Weights of a small contrastive image-text model.
Model: 48-pixel images, encoder arch vit, encoder patch size [6, 6].
Data: trained on dead-leaves pictures: piles of overlapping shapes, 145000 training examples.
Rows from block 8 of the image encoder, named by matrix and row number. Each number is 500 + 25 x the weight over the matrix's rms, rounded and kept within 0 to 999. All counts start at 0. Numbers have three digits each.
# k: attention key (encoder.blocks.8.attn.k.weight, 384x384), inputs 77-153
k.191:513461511513486510508519505513493509531514479535517467511485540514497514491507506475547510465522482468535495439503462508472462480530497501512507530493473523482525505474488485493489528477477496516443462471492471485523486528505463498
k.192:493488436446490441474518487478534497493486527527514480505535488502484494516431519520490525530496511480517483491486528473527495524537525495500514493518447549477496487521527465501507497509510508495502495526464501493517498521490532513
k.193:469473487500516481475507519526467493497424533485545492481482445493480517523444501504511507491468460459485466495527555509510492506474510469514485501544508514467492481474485477507474516526516555525509530473523538508508498492479510468
k.194:489503519474521476462502501480516506440501492496490558512530478519515488530498480520476546480484531492493534466483517449516503492484517515464506502506508516515467514513526509521530462534478503550479406552485523500486501536460558539
k.195:477488508506506511468524540501483510521469522517499510455482517485504534474487534503544475478503518481522515471472535513490495507461479520539523462481489474525495470509490497540468487504538526502500494459543524503509548474519516468
k.196:478522506469479503520512462510490504516491519509546486487493475491506493471507491483492482530500472532481529522511514523506527494515485498465507511512501555526555544487482526473476470475497478473536497499505460466511469476499478495
k.197:516530495497499493486499513528475458574519488541499497522489532494471523497487517478486477494506475504499507517505535504472496502515498512525512524531511520514537478511551520502468521519498486469533501455508444529508518505476451513
k.198:498519501497502497521518468520509460499494475528496510530508539525494510519497524482525459519503503491480523530523506501500514525520542479499454530527526553451524485509527525498493478489528500530505502471534498501510477510477516536
k.199:529488536491493461544548487499531498519495521491485534469504566474481471484508531556494491541492549472472519505498487462539532491513546494480518482498496529470488536497551495489541474471470440497482513548499490492513453526480527547
k.200:473489523481479483497518476489453515478499481494456503507541507520525525486488479489473517490491522542535491500529457508486533509514484539473511468495490490499470457503471537498496496512516472541508529532464472523506472488490508519
k.201:500496498469510536490528503479495455487455517548461502446483486491464486515507500505492528485501485458485467518484526490511495494502505520485477513494473508496515517483551505511542465513497497472463519494490507487460553505518479523
k.202:511545512540506523471490473512506503467503515537443498470530501470483485530438472476510470497496507491485498533499486478456485494466516530516478484496521488505512496539539526481501524467440495529509481501516497536484538456491491478
k.203:521511482492470515525513523498565497524510475508472473484469497503400512512498502485472566535543491496461468476518499450480497499506465491480493506527510491483452478531493466534507526503465524495497494469500466472476481538519531533
k.204:471476464516509485461485522522492489507507523483493518507494453499500487503495487468488485472491540497479509517511467499459488514479496505488499498509535495507512508513473489514463518502491520494516494469457516517497490469536505455
k.205:536498484504500493468497506483518507522491417506504514511491503532498516470516489492468519527502524485530530476446499504468524483479489553527515465458450479501516489512505479513466549513476523427481513488495503492503434503556509484
k.206:491490482478513440561448501493506517517501505487505512513545516496540492492523505477523473560504503513483549501508469518521477537527478493508496503477571496507486568451514494498518483468495476502483471542532444502484496466543526536
k.207:489505453525505510490519512508472492579490480485542484534501475554548513469521518447503473501519494461531525496532502505477502521487525532514505491487513487485474459478435506482497519478520503501521509531529462474462459510462481481
k.208:493521536506459485493519545491519485529516477504476521540480498480458513532476507479506500505521506442498485530504541514470533506502459467489508457520529509480484425499483464488560550516531559481494517459527547520452526463499461489
k.209:493503502502505489492486495510477476521488478519471491560495466476480554522495494500496509509490483510467532508518467522445488519544493488480508453456499489516497431477478505510511505537461526483480532425503483497508517432525469452
k.210:547526458491489524531460450484523510528532488471509512509490544523493509488509488472504481469515507549530521489525479517510534487518483536519498488508511512501525496470530503465437477484500532523503523512490431480528504505511514512
k.211:498495510460537521494490492513492518489469487466478505483507525470529472504482524510513477461495521529482532503486512515505544541527525522512524520532557495537506543490540490513478495493531494486512483521499477464525458476495497490
k.212:518490457531465528495510514528503505518527496485457517536534489506536492469487533469509456510504477508489518462480504501512491463508501485505489499468512502506496497498485496518483497501498505448433496513506484470484525480506463502
k.213:490491532474479449494545502493517503476491508503503533450488542487506553524487460512498514473539481498517456465505501474470521510489513484526468537494466502479495542505515484490494508498525475481535485495515461531492490526528534501
k.214:530514506506497533519490476520517494509519522514498491472485521510539460452507483458499431422488486571489508464461438518538488514515496506455489508525482510505522640432527560451448507449514475514557465501446421506542483557469555508
k.215:491478470541473494493520506509505514474479509517484524512503451538521491516504489550533496511482505501475555472494508523517475510484484512487541540475520482523469532501529548518503510507492497478533496536489472544517512501533530528
k.216:479495483533459442491537507477484511504446479520474473515517447503499509498448471500498607518486502484568471491488462483482479473491476439543514436481523500495479455558478471506508480504472494447475534530501593529467523483522480480
k.217:491500471519515509501527528495476496519502527529555487506502543551521523497550502495511496510509473528530492471486496476544507547538487547517499483488463484514490561490498485485502526499481482473514534556509500517497495542530532496
k.218:516471529475520458496489476473488535476521489494452517436531509497483496496509461486483495479487495493521501491470524485497497496483508536479501526531465475506488507495499498480451456515492497499531466509466536518562480514505533475
k.219:486467543486529475473476470437502475492470491481528517489508449487465456519494444504511521485470484475533515484491530475495503495508472514478475481487513484503501448541507467541528510544507479524505511436492542491498517515527489474
k.220:490441529462496511528529492516547520503513534474519484469496491466509497524547492520509487518464477474503481502487493466492514472499504486501453514530525527451504473527516537466509477525500456470486475495489502498488471489461457530
k.221:547471488536511529500518511471505519479492478524519518531521536529498487498515500509533511510513469505515486541484489496537511474505494499491514576516489506475477554493482454480516474472501488477503519467503506473512485543496528504
k.222:522503529510474525516474502459530517500466524519503493477484533539497507500502505510503483488509516502498491474532507511501482469521485519499509513507488470481459486456467526521506476472521527501456468508511481515469501528471505502
k.223:467495476450479499475491486530488463499434507506494496492495429440447448510467474494480565512512544425524462490497546500426507537488487489520518448486526506518516438517475481500529509537453480498490512461483538510498542498533484532
k.224:522511560480526523485462477524529516527506487503481488534505496506514454505538490457514519516489504513452511508493506464510511532482518500499512481469457489465532477501519513496497512517445472521484534467499481493467491500480475491
k.225:502479493475519493530507450495508465489518547483497488444543529508524496521522508516500550468520515496518485451496480518510510522499524488522503467479484482477502495471487488529454496494479444496511504479500518525457524518498532486
k.226:494497483524505541521488502525522481515513497494504484480507474513504479497480520496516524510490530527449501503522506528529510498479469513480529527501499480513462494497462488472475518501528462488510500532549489499468487502502463476
k.227:511468529491548472484477509487472509527497517524493521539505488498464478518511515488506524522528445463494504568470516469516494530519498492512461487524501494488530467502512516503532501493461513504482521482541494507465521485505474509
k.228:530498501531516491499527472483492489509500493504513502533513516549495513497487486482472499527510501468505511488489518448523499497572543507534518487479508492457533506508478497524506534506515492489465513474503554494485558537499500509
k.229:495533526525453554529509477487508519474477494463492471485463528495492535498516497480493499475494489514489509525538466513476436526494504530469500541507491546497512503544508505475506505527529506522514514555515472491512487493491518503
k.230:503509489484515468531468461540533525461498523489498526509509529538545498556497504509520479525534515478467494510496495487538510472506485493535468474509490487536494497511502504473479535475491505489528480571503505493490575500461549507
k.231:498480444499474524463525500510499466533494476507472486482491518466535517474496486474497490485460466491539492512498516517440446462500460498488521490464461513489506499518472518535500488506518499530486518469507435487492494518506478468
k.232:484447556476527495536498485525497500461492523502470516494485452487486470541458486520433509529494512485510482481486512524507464499499493481485474487505525530518481529500472462529520526513530526528510486587468535529524488450530507526
k.233:440534509499524506460519515440452463491483511430460491518549422461497480543467539473499435549504512505531478527546501518472468504498487449485503542550503455525459499527446530464485500527552512522492470504501508532477510526491502532
k.234:482539500515528486518487520471476531480472478481481523477513456497472498557494568512447483572525520516518495542484517479498470502486545468457511519561477505516477516488445504471534486511486523547499488534529512547515507516480511531
k.235:538460464503488440496512476501534500541529512514447509521528515501491483480551472493511506491486494478523493465525467506491521503496508495486490481496505497492537505504504463531501471493486484512497495470478501493492529516456461513
k.236:520450494498485523471494541509495499556522472512548457485488476453500504495495498482468487471463494488495490486538504477524487516448483515534511549486450505505473491489480442506472505509524522487525499458452451502497525526506485496
k.237:538524524482514455533516524503456517470502503494509504471517494521505528554505501491512472517481477507507519506529497517521518505480518472483521489512522497518440502524518529484488477479490493512501470582543498487508476462488495510
k.238:537497476525484519488498472546499513519537516489506484548467571540479470507487478470491498453518498508483449519492481484470518488551490508506503531484539531492532473487539520472515465493524508436475462463529480464508543507496498500
k.239:504497438462502511487493491461509481467540500483496496509508489509479507482506475533524526465499521538528531499437500518506525508487516550505528477469459493499471529471512480524474506504517504473517499514472520488478476537543526502
k.240:470497484506498480501472539485483553481523533500520494484514514483553498495550523514502466516459497546475512497531474470511469483459493504485527545469519490509477538457501517456507523518498490520494515501499506500500523520490501456
k.241:470518482509480513506498546518508525470539509524515509501496483506488525495471473524540464486496500472508472483508502497488505478505492470531509493481497521501492523477518527490527505528490510478472484503532499484515515545514504530
k.242:493477470512501467499485536536490507463517501542484483521490488490457521529495574477492537531489514474504480492456473499494482487497486467534524508481475508514497502500467463466542519507494497487455529501541561506511516496504494553
k.243:503471568517541503480475486539515540532506486462531488487482519513481508478528488495535498513513437530465518547493540514492499515469441501504443524452486529477586504426533519509510513519500487489526481473489438480509451478491481499
k.244:504498491485548497511504481488495464488440521511513483472489520459508499505511488498501511458502536443509474511494522487505497500453509517521496469535465523500453491511504496505486516485468464473493524453473513470487505503507502510
k.245:553531475512464455537479473497474443449475542502549522497539497510548461525448462543505492446508509502494496521501536502503465502495528489472537473536491468507520516539511548508487523516503484503496549538467472533495516504484511507
k.246:526505519468473519500483485542538502546527459486533454488464487472493498482510479468477535493515482497552446535528514527445468509500526524500475507516492503504524503491542503501499518503482557505512500439462485505471464538501452477
k.247:504484527526507509493497493519510489494491494507497504512479558535499487487529483495564438448504460468540527567506475472483505468498457524449481536445469490464523493454502490519471502504571468487523419505543474514513488507490508478
k.248:478490472526497489512500490450476452433492516554514482508524503533521476511511504509513517493561505517492507510463506532534515500483550453500526466486486478524509536550524555491513512482550497478500533505481515529501510537472510507
k.249:460502490475495501517495515487518519490495487470540513533483511500505485489490437465518503509473498492467481509527485523491500452474502548498506529477490480484499500479532505497496520534487518515550500452480508527521498465450490462
k.250:478478537534528503492484508508524514554546515488470524495497509551489506523530500538550451513537495539489571521480508491502512533549479542489518527474517480448488470462479482522562488457537461517553445475529461449540495497488520528
k.251:502509521452485532496472505505500509527475481457502475460491500503485506443508454472486565493471506529480476500498498500463486501527522547483506533493505520495532515455510498494448498488512539538545521469464451493489466519466494514
k.252:538516547459505486522498485463471473505500453465479478536524483518463503490504522466518547579515473507504472512469462494476500478546531504528481482506502513441493469494520517495473536505506470529521535523479483480493508468450453557
k.253:535500485514523460521486527482533497484497497435493513456553524529506481537489502498444511501516517492486561507506503495491483489473469489463516463497494484504519486505478502486517505507501490501511479477485514490516471493493510489
k.254:494488466483438512499511534522480476487488452521519476505473504478494461475471504456460568498499523510510471502485486473513459482489538437485495505488503484518501526505522487501487480522508511470532501514459510505470496525495508491
k.255:497485481523486494507509522521510552506507514515489525495498514506464487485486555502507486475503507488497514491502501496531504488472520471487508517472466496455494494493494490503488530509496498459486479514496509504487510490486474554
k.256:552473506513539488466535536523522489524493440511529513450457524466494522483469507490520513504499527498478526492471472534510521504525492494535498512433491485499501494482508550497488485478504487496507499468514505489469503478502489513
k.257:541490497499551496522496456503560534540523545530565498488515490506456448464555493481481511532487513506506512530486512504477486524499495501521517471481507525526556493490484485504527500474519480476509522472502486517482493519494486490
k.258:525499501521544474519512480534490541476533473509487486461506475525512497502498528515472482462500474522519497521526457469540467461506492491451476561500537502478553533449497493466462536459496478496505506519554493437497495579481495520
k.259:511466486512489487502530468521523522514517517492495516497489545523527508484507477524514522505478482472517469475522518472492541502503489529581493481463486522457531467533483489503479521522480473444462522463504510493476502492491512505
k.260:481516512504522483510532527524518481500478481512480470543508450515490534510502506503462482558531494463485515538518542454504517504527489475490484503495528503513464510492448530496512482510518517517474436509536537549480473462503476449
k.261:537543515509563507519477481507494474545489513524470499517470485487502490478522536473539536467497444478484484472537499514480504476509519466511516473535465535489491436471556543519509527490472481474474523462538488447526498493533467539
k.262:488442487514479512464564557467455510516478488492503478472504463473514510550492499509456484536481470477474498495473482472507483490516532474522485533550533524545468481502501444545523466502488467508446519522473535535466493512475466501
k.263:521527458464462482505458482471499482501513513504510483525522478532490481483490478472512496489505481504527478536461477508514491521524491501502507479505545496486495525517508477514482515492511474493504507547496501528534524515493512479
k.264:463486465481451475468507520488530498478502517474470509482505475515506520473477514530468522524476554533512459482523467495548471481473520499522516514478527501525466484534466497531509502492505501484510493557440546480501545540518536481
k.265:468476500501489502438500524522479500526509513518472535531491494472466511509507513487479513494477518479477514497499462500483512489513488495471504498504539503473526499457502522482542426492558536531494475498532528508496532514507493482
k.266:496540499546518520528509468481484486438516485527492482455538488503521478463483513519451481475501484463473516507507519510520496487501499524498485513502535488489502507478537521487505477485476479529520474503473491492518476508511519512
k.267:485500511533436473479496528515487459490486520464450519521509466507510548512462469534502511499488479492540510498499491489522473454456494466488508500493493486543488498512461518523499531502474520515471481490427522485514472504491511472
k.268:498458510518474493514486536504499475523474495530479532507522482486521522488534500522527473481532569507506502525518474541489488507485477533500540509458522464487487482450475473510532508489520534516501473467533474506528449467496478485
k.269:555467517509495498491499540491499485556476460470486539525528500471497530494502510472547468508498521479519521524512504527453482529535510506496477523530504524549480440477503488494550442481552551495478491458506480490466481476532502488
k.270:474452515470516511518502453504483506547467496473506517499466548537514538490464493489506503504514463502490525495502524536496504502504487536524490481491509498536495472495503464514494516480487530499514491427503499457466463486471504492
k.271:524509495463481509492508463482503472491529510482498498478486516508470502477493494493521523493480488529457529498466509473513472487478519540520472504475508505468516558518547497532493491515451467492505497479483495461513502523491503508
k.272:464507488480526514526500495484482476484468518524492491519562466482518475505490514515477548501485540539484506501470518549513505482491513464514490483531528464529493498497503507547571524565458497455490560550495547549498612544530511459
k.273:551500521548532491478540484517465504497544507567511476501485538494513501511517486474533530557511530449504456453512450457475550483522481498521513508528453540507483489465498510515555499510494539459481514488530512513532541519511462504
k.274:514470474531480514493521520454504461509485469487494499514504513559474504458540481471487508497514497490485527531497490576494465472523528488504503473457516486485484497500514515477467522495505474503475510529467470487489434496485517530
k.275:518515477464490512463505475519498540506494498553528471481482517482495517495507512445551537504500502509527470482526498493527495492452496494463475539467515480525543537504507476491505496510523534494511494497480496482484545489501505483
k.276:513509533498462555509481450534478510519501536512476454535509479489494484517482517453476514534470523480525477509474484530467481534470500456528529487537518481494484499502493499533525497511490516495496551530471509495486556519490495482
k.277:504540544526513522529531502452540483527467501480484512529519541542488540482518523509472494478544489484509510515489525490531497539514513516525545492511495495482503504500488494512490524487518495514532525472437504485501480489483486522
k.278:480497465488456503516489502494506493438504489464496525469502461503528457494497519513482512519475501501488455497510509519489491485471497490501504454512508537506474529494475510541445494522486491512502504487490522506522513495494574493
k.279:503500511495502514487523500505496475506469529511508502504514501504505490488528478529493488500476466502511524505492503492472483501523518513499505471501525522484494468471459453519503490516477510488533463470510499458478520539520494501
k.280:532508494488508510502464510450502447508479517478524509465522479491515486507510466515464483459507542497489492519497510493550499479506507492508527468498525509487484505516502485490490534510496499473525522507487500495496506511496521484
k.281:509470490477487482494492535509538492507489519516525490473517541511515472488498497530494496500499438483517490528472490491525496459536538521538531451522514515517547533487504476493472498494542511476532489483486488520511473520519503540
k.282:511494520480497498497483479485489491512494512516486539479507496539465478490498518473515518523511483489501521514507462463531532490508533534498500527467500506510507534498524501497505494537472485517531484538532495523486496501442484502
k.283:457471511498461523456469470558467518511560507517511506452520528456523470482510544476515498491476522492505506526480499515498482552505475504512502516518532511496480501481524565490517489500515525466505477480511503523495498497566469482
k.284:472499518482548480482525480437545482512456491477486522468510457523489507469528515546475530531483493522460542519480544492543496498494516488490497539503478503463487520466530487497527471482507489531534535526482478522520471504509514507
k.285:494489555515497521500540531476471546545490428474504505522515520433514508524486528510499496541514455492508570472484498467471520494558457490464533480532502461519452472491433473504530532474507486481526502503564525516490525469518491513
k.286:479529514508534452514541531449515493471452496460497562486480470575459499514516473507495521497546473532491530477489502492561510494499512491479514497504515514464507522496514441478503496468476467511501473560517519488539496511478523505
k.287:465450506521478485460537494458509505504511498479513495475455513555483478416520536474539489512525518513493501512503481471454487526497529498482488530475517490494493473450520534477426460494506527516514447508462458485514479477511520535
k.288:489508493493444523503540513495499508518486549567507521474468523500524441485506539490565485471493517505508489498504497488509478519505482500536486478494483531537498520529543474472476495525492497502484465567479495485524463502514489511
k.289:498506486516521436488483476494514502493540505537502476488473543520526529468511490463556511488535443525468529525509524506485542518513472474511483473548500486477546533436503469477481461504525521498500503497516435449491523482509510523
k.290:492515461457460539481499545522489485506476521514503454513508507487510448518481511512432529516514557534508495449477468524499466510520518502536501477514520465526473520484509477498454466543485536510468492497458563526480474478461501478
k.291:485488474491481487536503456518516464491522461507511532515479488513496488485501495518495519467467544502505493506500499489487489516527495469440506491523518502499541476497518512505518490518527524522487485509503522524515500511470486509
k.292:526508504526492525490501540448473511494459459498489494503515510498528524502496517475517485490504520468474464463497456490519488499483495498544491523489490490540494553478517503506479522497457497524479480555532462514503521500485502521
k.293:493520511520491521546486469551522515489507503513522484476495498500531477506504505484507507464554507478482532551526536510463516499488480500481494523517535519494489478493533512500512545491497489480483497458525495505527495527489465465
k.294:532506492541501499500507523493495505507444502484463543515481483470512463495504541496491485534513486466496486501462502485518512480489481498538495517531497506530511511529480479550519548493517526504534527500529521521520477517544526471
k.295:493449506466516506473474463496523537533508517497524511510487508498528516496499520516508457530526480524515465497505492486522524502535522569532493515487522485499510486490464511489476458466509509503513495574500541517505506491523542498
k.296:504495489483520491506538526494489503485464515508502522504483536482515485456539502495486502429486487466470497522483495516527497530508524519531518501506506501506496497508566514535517528536521444494542501484513493488496475516458520505
k.297:496497475542500511448495536508512524538536492493488501544478503538522505525462529508466469495534467488531563467495520466484532486484503499512489501469512513488462455490479505444485514534468490455527490490533498492502501472493463516
k.298:495493486489438503484528541502489490502484498532512512512478528518503501485501499567500467470461551462482463449498479527548467503515459558515545486488492532538472548540478494529475475499498488503530494548499509487527483485503496534
k.299:451556488471536492498451461487517486501477524518502498461521500478535497526466464515463492479506533468488495552536530510509478499503524516478488484528493506515517504510567507502498479495505475517464476507501505529515502501475542493
k.300:481505494506489436476502557465476514511485464508510527494489476538466522483446467510476470533495545510525477481500467486492494498507491469518527475517455443451479510533461453509495525473484526498480521494470534539479563535562498480
k.301:524499529472553456488540527460465498490465500475515525485522475453494507504499490550476498596482518489498493490518541486474458514467506526447469479479493473514467467488474514517525468543477535518497466483473567509456492490487491516
k.302:527516558486508484508490465498517508526515494497519537520556537486464539489478469507517493506491501474503565512551519463448490497491495481518534482497473462484536468497515566515515483475514498477531563467496518492495510552519486444
k.303:514518520525526507529475501504492531496504454493489447529502515467506490476524504454534494579476461508499517523489469484504530480514469520436528507497425520460466485483464560468493516482495535539529487476481509481558476472479471482
k.304:525455522544487524533503522505466466492485523517490526545453531465469538519485509485506494517532493523507534515500490540463529509508503504534480515486494508489494483489461488484526544505468534511490510496525497502436475445534464512
k.305:485516467523481535483520484517524516547519532478482555525484543490500551529479521528481492487496543525526506485452532517510503519519524464504492509448500467488504477522456480579498531523519491517488480519427506549516497522506495503
k.306:502481530455512502496486495479503491495537464490511524525516531518495446509533509473522515508491464489504477511485503484460515478512507556462498509433517473492526494503444521480445546480492487454513474514555455479499457503489518487
k.307:484472538481513529469504491496471522479492451537518506435487508453496421459540528474490498511509486476472506550512477475498486522550505519477503484557542526538487512537554480496465480495443478518499470509552492494495501507490461524
k.308:584515517493513503547482519484482494478533488501509487532514497487499469473520504422544514521529482506493532525541490517455495536538487513472492542530484504472527511506527456456462530463518510500497457506555532497509487518523494489
k.309:529475526552507521492502473487519479540455526485488489548463517512503555462526504522489526495515487532513488525455519484480522490498499518537502489430456445495512476481472541512517516546520501452483518440466491475478526523505519487
k.310:508495514474519498513494525505492479462481525517519461423509471500454470488464512460513463497505482473461493543495481470521483517504513528526467500568543540500506541481563472448470498493508465551536454507533491493500514466473504506
k.311:494476505473550474533442527525491532519501509558516519475513533475507475497513574517484473488462522511474492518519498526487518496519477503493507539546518495494512517490496510480501488456497542500522477540550494545483477528480535515
k.312:490465480548504510507510533474526480496433513475511519494494504492465537526505462516466524516530486503499496506495500526494523508503565449519447492486529495523519468501482464525543493549493492523493491503451515473464484514512461518
k.313:473498467509515514469479510499497476451474511543496497479526461502467502504485478553493500541488553484457519492504506466543469513507490477522483532509490495526481492497542457459510461506461502506488516539502529568512490521502486516
k.314:472496468501490488471535478514514511502531532501489526511528513532480518525495479523436514480459513486489452478504505479530479497510483501517531499463483474523487508489477520512516490488526492482491498468405496535527509507527491513
k.315:528526478505474510515491499466534471548463494457518479519481505536508527504488474507499507519507446539546496519512504536466526505497537494502482500471510499501505438492459516494537506503542504473467481483474482482446466492488485505
k.316:514524444468515499449527462517470523504530495528527512467472445541489449483455492556490534459491504455520492464513458492509520494505518521480508494442469460499513457493500540532449505499514495490542474532526453477531501495520521525
k.317:497498524516473451488495442509552487485521550470478490530530463480511475498526467550490513517510495499498509511493523522483510505492497432472483460479497470519514505508448507499557493542491508493487518520510501496509538480517467476
k.318:501483533526542527504510517462493515487511461528537503507474499503468520486495498429493486518541448535491543512516476460469516535532521454471482513562517497484509520516467473457454513474480539519503497544526536507499480475503455479
k.319:515526511474486510524506480492527480500583503495499509518510542526521472469509464495471479517496481471500495491483468544481557476488430551497499456432491488478510497482500529484499496472513480487518541453493467488452493487511497521
k.320:515505517484510472532453462527519484503495513468485467544489504505506503485529537462516469485532488496489503550511530508459499487489502465513476485465530508486511490498497548499527557453486534505500539528541504505483487479506450508
k.321:483507489483531519504504478496468494469518499527505484482465517491547482502491503511511484479478507469449492505485470518516508484494523484503506511491501511516507550488518504474461503507496478504473535501503485471549478495524533489
k.322:543536534536501491532512513517492534543462474496526471512459540496490457471532512484496510483527471489495490514495521504505506521544515487480488504517488500512527517425522487486479498462526517483529539457522449477473488513445488489
k.323:478444489470525475481480544499540541497511490449523504512523497511502502488489574487504439504546470501500491515502493521481533478541454518489525505519505475500533478493445469497502494464522512530500512438521486502499484500516474520
k.324:510479488478487508494534505459464457483480485461515555499519454507485484513453484530458498491513530467502489519483503501538534487485538499521519474534513521519449451484503458512515457541495514528492481505477553482462522473488492479
k.325:515532522529461495477475493505509486518532510453484492504482497527499540474499513485499503538498473482485518505493512523488535483471476554470504502492531451495485490513455482478490529506496500503499516514496508462489485468512494490
k.326:495444487485508471486531529471468510493473514576510509484535462494476517492463521469492516450520496447472480475481465449532507477506483551469494507494465488479494551518499455519518488495505492486512501486466499489500478564513516506
k.327:488470506507512506478501465497547509500513514515491471482500520515504514474507530462470513487506499529489484513505486467499492510518477494479488473542492504486459485486482519499517492475508527514519519511541527485506551495513514502
k.328:480520458490466486460571546485509519494504505476499508486499492545475500489479515488452508538492518511497474488520492509513493487503487509495504515458487472508492506511491470527481514480491535494516495510505479468466509495500468460
k.329:521479504492495458522506503484508487470474480511526480504541492502483491480496504512480476533497498512539482515539525519483514493473516459476470482522521495475481509509510489514519504522510486497451487514502559491493545492524468470
k.330:517533463542452542490497481509500450503498537485471510511478534493504506546496497520484515516516523532473536472502464513498504497523526466543559510467480505526469540479463528525514497515484506473489527539442514522495487463512521474
k.331:523522470527504564547467493544470476561481489496508507483478503486559474516480483484500505442501492512525506456495462521509529524498507513532491505505454488490485543512520496490467477498510506506495529523505458487485499488487501515
k.332:505498467526518517492500498474499478487458522507493541466535479503543509507492510499500505457456523513514480495479481453548500469501554484514523503516486501517500508550521530520512519494468485465467488522463520529524502518496545489
k.333:443496498458491550501540515533489504494479491497515491522518493499492471518523509500519514546497493463508493504514491530514490506476451532499497503510493497530495496448493488490501458485491512532499509545505501500525492507509496488
k.334:498518488454542471554495536513483510539483479485525499485480498510496488531501517497491480503515513479462494521548540511491493495502499483494502489550475554497529504528549501481464462500454521521497500505542530519474446512480472492
k.335:535529488497550504524510447524482434473520472531498484542492492478544479497492483479514528496488491484478460487482502477498486533499505469503486466478514493484512519519592530510494500515467496487493529507489509495489513495478499531
k.336:501495478489490458457485491467518496485491507493468537513524475510493532492484502525512500481513504481510512491504517498537490475509494486483524489497509507509471521491474478570513470510547493463499504534460537478495482507439556501
k.337:520503505468512502485463501518534526489495496509517513485501463525485500493495515503530564477493512475502476511495477492489486525471465465479510515514499498525491498504509476474489489518478460504557479517538517502517497521491482556
k.338:511467506492483509514507488478496519531498498490483507573529496496468506537504526497510501555525489485516465523480465514545498488482487464512491511543500518508460545549463485516500488483509469490474558498512533504473511466497481525
k.339:493527496491464497478486489478503460530507512472471503516482425482511480531520484531489508525489493475494477504508524497412538487469460486474515492517515457518457446498463508513497495498464558524507515515466510531494510507507529498
k.340:488496489514451509500555519498457495486491485490516504496495495483492488514463483523468547450489515474508506530482503490521525513488509455534506499532509498545472515543500534517490477503501491512503535521472546461482520524501496497
k.341:494529503527502523458472494535465540519516485518533503516435551487450486502511515476517490531546482512496481534487510488486542496527481531491524547523484517461507513527523529482464493513502518494550495492570465515471510486530491511
k.342:525527479496458513514489495478512506503524501477516502533487520551515542477497514517485503505510482499488521476506533509462526511488507511506516462506487502497497513493532503498455502484522519520509465513458527487519493484522532460
k.343:475483496496543510513478533505520487540523450485458499496494455477497499481496563509522494474510511485475520520521520503505486510509502501497482521493508511495481480461472544503510487457532518491519476490509479475529531454498491510
k.344:505517516564505561477506532552449496544536499538522453494475540467519508450502502479496477476527470483476504497461524543496484526496476556543497573488499496484526483480549503541530499502503537502524498470542498472426547495517453515
k.345:520475463457470485486545524485484466422501493516501471509539475481542494505481528528506513585483529495479478461466523530458513501483504507500487485474521491503495520557474469538540478526509541505498544509526504533492514519559461485
k.346:507523466552522537496505506550505506531543473521510460511483503528524465489526479466508505473490500529472517497487495482518480498495505508481512529497487504501506485503560525498501502502471478488522533512523446495494467499501501475
k.347:491481527472466463458438497477524488516460439438536543490492457534488516502475480537518535499529546523534512476505497508495476522477504522444544479499497484501472484523468471481512482541486528507509462497485523494550453490485542495
k.348:539482500528472525515522542495511527509487471539497521505511518497519534493508511495514504474497490501515520464530486520542511528516523477504494531523500481491534531492532497497510457479502492519492517529521499471506495539482509493
k.349:429483520483492510496545468501482465484452510488520521523504486467503475516493496474472528507524522483516448473510504476480482499488526512483506475519468519519516511475512473528504478514519548522498471472462536518512480564486478488
k.350:504510526579494504544481517505505505494561535508521514495481563489472542470502502501506463431516457483475496503523533510529468507514512499486518525497489510513496494512539523491495492501505459525505454498504448523511476498487544469
k.351:461510551477464455518512510503504501479503483473517514508503488536487533473509468516517488476495504530493496478489554515535492515506511479470508489465522521488512507484482441506465519526500497502542491471422495484535474468464489510
k.352:483512493493502541500486503502518516482525505484476501457496514535477486517465515494484528556489478473524537510490488518520531517490511533497493462487513499486484449515478501467501452486472511464463412509504501500507553509464534505
k.353:497464451480528534484518471475472551519545483524473508499470563466541569510528518534494541468485512455520498511516470513484523511479492488476505479483478488473500498504492553463510516488500463473506479483509521496498533472466489546
k.354:539481500494466568468496493469547503524512478487506565508475510510489505494510542494481495528492474511484489510507485477509533484505505526490511490499482507473476509485483533500513471473475509494522518461511486497527514448513478482
k.355:493493537505519481500464523505497506492443486509474482478503501477480477506502478491516507499486493484522491518527518496475490555499485508499460500577562518506475481505518520489524475516514503554524473524540520502443499487461516523
k.356:520508456513539529521514512554502488527519470520500505488462530504503488481506506502495486530495471550474535509494494503491524497514466518486507490476480490465494526486466558456486463448499450477527510501535448459467511489526461492